config = dict(
    train_examples=48750,
    encoder_norm='layernorm',
    encoder_activation='gelu',
    encoder_expert_mlp_ratio=1,
    encoder_shared_expert=False,
    encoder_patch_size=[4, 4],
    encoder_widths=[96, 192],
    decoder_upsampling='nearest_conv',
    epochs=16.9,
)
Rows from block 6 of the encoder of a small segmentation model, named by matrix and row number. Rows with one number belong to one neuron. Each number is 500 + 25 x the weight over its row's rms, rounded and kept within 0 to 999. All counts start at 0. Numbers have three digits each.
After each neuron's rows are labels from the 100 images, of 14976, where the neuron reaches its highest value: "peak on" is the class under the peak. Only what is clearly more common there than usual is listed. The data: analogue clock faces.
# fc1: MLP up (encoder.blocks.6.mlp.fc1.weight, 384x96), inputs 48-95
# fc2: MLP down (encoder.blocks.6.mlp.fc2.weight, 96x384, transposed), outputs 48-95

fc1.57:510526511476536490514444462520480476520497523479517514490517514533519503518513488527491494514460502502518533534492512477526494494539469503514487
fc2.57:506492495498525506513504495531492504525476525450512507489486520530465492419511479514494471514489438532506470505506484514603444489514504521479497
peak on: face

fc1.20:543527476501529478526488526534472509477492502518533537511480502531475535551516515528490489507457494528504527478488488511497472495497502497500477
fc2.20:509514498501522503491504476519501517530480495487498500538465528516523504641471490534476473512521505505496460508476466479438472493502528498499478
peak on: backdrop

fc1.209:486483451467524485481514514492514471501523506479462469488572510512522503506533529522477476468498502464549527511479525515524495468498502502485496
fc2.209:519502527499520510529508493495486496483494490500535471561524500500462476367492474536516470500517472503473473520467489538566525512489497501535501
peak on: face

fc1.107:494497473506489481453492502513515526512528465507498536476521480499482541547536483519499482514572483497518502507516528468478495527486496488511495
fc2.107:529561504505552495452497508494480476511532512473473513499491526486567487505562490516501469520488438511509520477503463454477520464506519499512496
peak on: backdrop

fc1.273:500479521519539533478495516504475517491529518465519541438525485531510526504576508486471501509489481491528515530553495477510501477475467469459458
fc2.273:523487486535536481452492494517480483506520504522493452531490458483492524498488539483540465537505461548502500503471471517561476474467501512469491
peak on: face

fc1.333:504518452496473487483488459548511482463504492528468515439469495493520504504498507488469503473488534512507502467531544514482497526524530495491501
fc2.333:502474505479508536510519505510513519512475497498492527511515523530465499612482480488480498498469471504480474512468480516489512501517471503474479
peak on: backdrop

fc1.78:489513485518534512514483511517515468473491504484467489506550503465534518524514539535530496481456500522529477455497489546513497489487526511459501
fc2.78:457466513465484490566497480487522534511466501492518460501481485513480506477451481505481525507480478512513544522488507531482469533506482491485505
peak on: hour hand

fc1.26:503519464516525468514531453550512483486526509517483521458487513526513505520478507494483476527490498519528493489534551494497510504527504530520493
fc2.26:499521518464525508494509492515519496506458520512463522515481502527498494589523502474499459506489486508483449503500509475456534485519509505492480
peak on: backdrop

fc1.62:491487499472448531502480491502521492508485458522476547526483481495474508501512466475485518507522507541494515497494525514490485469520503473508485
fc2.62:526498536500521504468520490501520499502520521505495487460533527500505486531498491448513468505481519508485477515482453456410537511480474504507485
peak on: face

fc1.363:483497453474534510497475492524498510513538526541496556491537473512516509495563498523502485489496501472511518527484509476544481428484492528472499
fc2.363:485474494481514511521506511501496475499496513522503490527502490500517502399475486531522514488465500503505523503468493506610487504490449496504514
peak on: backdrop

fc1.60:492474475535510470528504471536521523493534469490506542520456453479481508519498470441482488491500529533500508470546524473508510503500501518495525
fc2.60:466490508496497496481510534490508483493478533494501508484476521517486507620503521508504500511483516508442506477485504479386529507491515477512493
peak on: backdrop

fc1.153:458501468504491479510494510555510509458523465521497566494489442499530534549498459470470471485502539493549549477493508489500498484498496511483527
fc2.153:513521499476494506492512530489481512511491522473491503523499513528493494644509505498486502511490478492447505504478478496377499478496503489510475
peak on: case

fc1.217:509485490542479465522475500479512495510522497480497480473531489462491519512531498502511498524538511509549499461534499524444503476489536480495491
fc2.217:461525484480530532460509497501453470499525517521469524498464533511496496423493527461495504524485475513442544454515500464534531477528522490485471
peak on: backdrop

fc1.303:509520501486522504499452501514458501530503504517519558437546480517507525514571483525463483504480497487529534520513496464539491447502469522495486
fc2.303:545492483496487508507521479519516477512514466511508487551523492508490530436484497527556516508509470508471492501489487503608477503493483539518530
peak on: face

fc1.233:461464516496573555488461503518491489493534488468511521534472495520480519541494454482479524520498491522480495500501481468489484507465467540522532
fc2.233:539492506529520475506491515476470481523489518466544489471509481511490471575559493506508484473477376483496521519500497510461502475497484508462498
peak on: hour hand

fc1.380:475479506496543544474507499520491480531548515487514513531463514557509504544467468470471520514499485520463512506543450492485487522457502532536533
fc2.380:496493492552504476545515515470498516500455483468508498495522463486463496576547507519497495453485401529516505507498535489496528466500501487470491
peak on: hour hand; minute hand

fc1.238:511446552505453492502496492447478500504499460483500502510442537496442534522483512460497525507526521503525487494493518535448501523533494476517488
fc2.238:481511482477496527486490503547488453480528534519511493504526476548483516455518492471525554488448482479463529492490550489523486509523464491502477
peak on: second hand

fc1.260:511474475476515521535507482534500489457518492519512505514487496547467510499485519494507497490522507501473498471462504534499473538497502519517526
fc2.260:545510492496517517459506546497470504508533492482451521522494516506485491517512521524480458481502522525479505490496498485499493478513493495514494
peak on: backdrop

fc1.206:476492531485530480474469472516467518473534521473497495497503496524557534530491552495482499504533475493526478509498518496502512527466483508562525
fc2.206:490479473534479507538522492492517483491511515489530500515481488467450506522545488484522512478494442497517492463514518512547505480519492471431480
peak on: hour hand

fc1.0:501511472501488488476492497519512505483509491496523541502445460496530507520474528471496494434554515496477501461522514507490491439492525489510507
fc2.0:485518491480507481505505482501507521511479540523483502533469509510484510641469528463503520496469521511485445507502520474463509522526491505498484
peak on: backdrop

fc1.293:461527471507502502481507441516512513458526539522474482456521461453498508519520504471494484510479510536495490513539512478499526474510508512463477
fc2.293:505562483486554513425493494525523473475507495516454544506491517546505491525568472504506464511457517501492475473493477478489506486505510523528478
peak on: backdrop

fc1.134:470491479511442536540465487495528482501529509526526501471463448500473533514465541465513453474485509528510532482497489525493487479509515529483506
fc2.134:558561523501530489506512505497511534520526499467440503525507540538530490581533487543478507512484492489470527489493479482449494508468509482546495
peak on: minute hand

fc1.135:465499462508446476470492488492483474519521476499524513516543513503462553551522475515493491471505509485529515527471516481495536470487498469530505
fc2.135:498533540491499466497495517503490425487548472541550507537502505546484530555496475539525494501493483476455454494488502468472515517526463506533511
peak on: minute hand

fc1.85:473492497508540495529454447532497461483545518523518499471497479447522479551524486527515486504484520496501482499488510497491508485502517533492507
fc2.85:515516521496507490522502484477486482496444506510550485495428495513459483540488486456482512491513507481473508514471469491442536485502461493496506
peak on: case

fc1.336:504526520527509471462449519477520498474521497487524510506493540524487528554438500478523528452521495524493482487531481489505476484449517539517503
fc2.336:506491508503519512498465432525529508520499474480482492476495522494505495561510481521474478478502429496510481554506484514530521504518473466467505
peak on: hour hand; minute hand

fc1.372:468474474497503525505479454534508515479525516544534549442487482501491508501530513426507505508487499512515491537479507494527471468480480525441492
fc2.372:503497511492525495512493545511473487514516506526511503566517520508497461481491476536570493510506511499499561498441493505549506489488491506521517
peak on: minute hand

fc1.318:487526496485512462450511550530495481521535511491512466512486461475505500528521504503509501523528511499514498514529483514506482475447487519514499
fc2.318:506526490529499488508522479499487514510505485494535477473476480511511509555485508497455521500473482497464510537483486563549517482478468472503487
peak on: hour hand; minute hand

fc1.226:462469493498498501493480483512541497478554522524497521517492442491470515498527419436498472507546523490495527467508462489454495500477513516508506
fc2.226:552501518481475494523497494497497473515501512500494460517484504502471498615480527499521505498488466514459476514500510513437508460523500496505522
peak on: face

fc1.197:468496494495526503511482501502481462501541522449470513494529519488507525497505551496508476519475467479504494478495541523494511498492463500514481
fc2.197:490464514506549476514481510450494524450464482493579518482497488494448519457503467476503502491481505508530486541520506520560488518522488537458486
peak on: backdrop

fc1.104:433485484492541508501512463524531499467531517539490540500497460472520492525521460444476470495510529509464532505507513483452465538481480500522503
fc2.104:524507513508458504525510514515474507528486499494533472509487504510457505637498489502530503469482471482445507498484481496409498472526484485498507
peak on: case

fc1.123:494496481527501520502496464493500463463542527531503527474473462507444499491536481408531515512521502510486508492474490508476499504512489511506501
fc2.123:526480533453457487520494492516506485490522478513496511504505492524497514601477495531516487497508454508462510534490515500447479534479473512503498
peak on: minute hand; case

fc1.234:506532488499467490485483516515463505507506481508569536481560495514506527565500471523522519498524522504516491489518491481471489488451517538513480
fc2.234:548515520500526509471488482475496475548518497493500474506488544530510509576541473520534485513524451497465482499465498468447550482479515524534521
peak on: minute hand

fc1.341:455520452478521509486491476541502513492505530520478541472535466513531515504542478504501509491481501470517522504514517467542491451464495522473489
fc2.341:465497493497525516506508517517494499505497538496491494519484498517507494383516474494516524510440467507515513500496487496612527499501475502508497
peak on: backdrop

fc1.262:519503491486520486502485483527515507461523513504508553471557482541492510549534495523522498499467546495518461534487551496487458516532471517541480
fc2.262:520501490542478497520499509491525519521507502482495482478454499473511525575481501533454489500487491507500471492528487514393522497461545479499469
peak on: case

fc1.203:504510461496523456535467465539508472498510537500528512470533508491531453532551473533504470542528519503522525495485529487466498500483506526493499
fc2.203:542532529503536490462508466507497496502493518510509476466470540467477483527507483462491443508530506512458509499464480477466504446501534540488511
peak on: case

fc1.171:488490490517532498525488525520501524503487452466530516546487506539417521550470492495518492484493484551487468490538480468500490513441474493484518
fc2.171:496466485498498553498510516486500486546491504443473489491455493508539499548501523541474476520518430479501483530475478473419531511510517484499539
peak on: hour hand; minute hand

fc1.222:492466504517491503490519522502543497491478464510487504515496527505463541558486461507506544469498527482566483495497542526482487525478487478493511
fc2.222:467502468465503536489495514513508463477538526523507498451526487526499514550524530493516523480494507488534528510496577516477449505550490478484482
peak on: case

fc1.259:510508507490469523458521472510478474490510480476548453500488554539535531533495555515495480493506500473494450526518544490540460475499510491455522
fc2.259:486505521500513523511537489532499501484510548513502508528518489491499491491504472471474499500516428487490513466521495525518521533476516501465507
peak on: minute hand

fc1.46:496479477495495484511501498540502480472490490505497515482547515450513511520463535521541513473489534536486462458507525558488451488500521525461522
fc2.46:491459502554460470522502526506492526531469484471525468491479503458509528500450527498502494530530472526507501505492479559435442487457526470464524
peak on: hour hand; case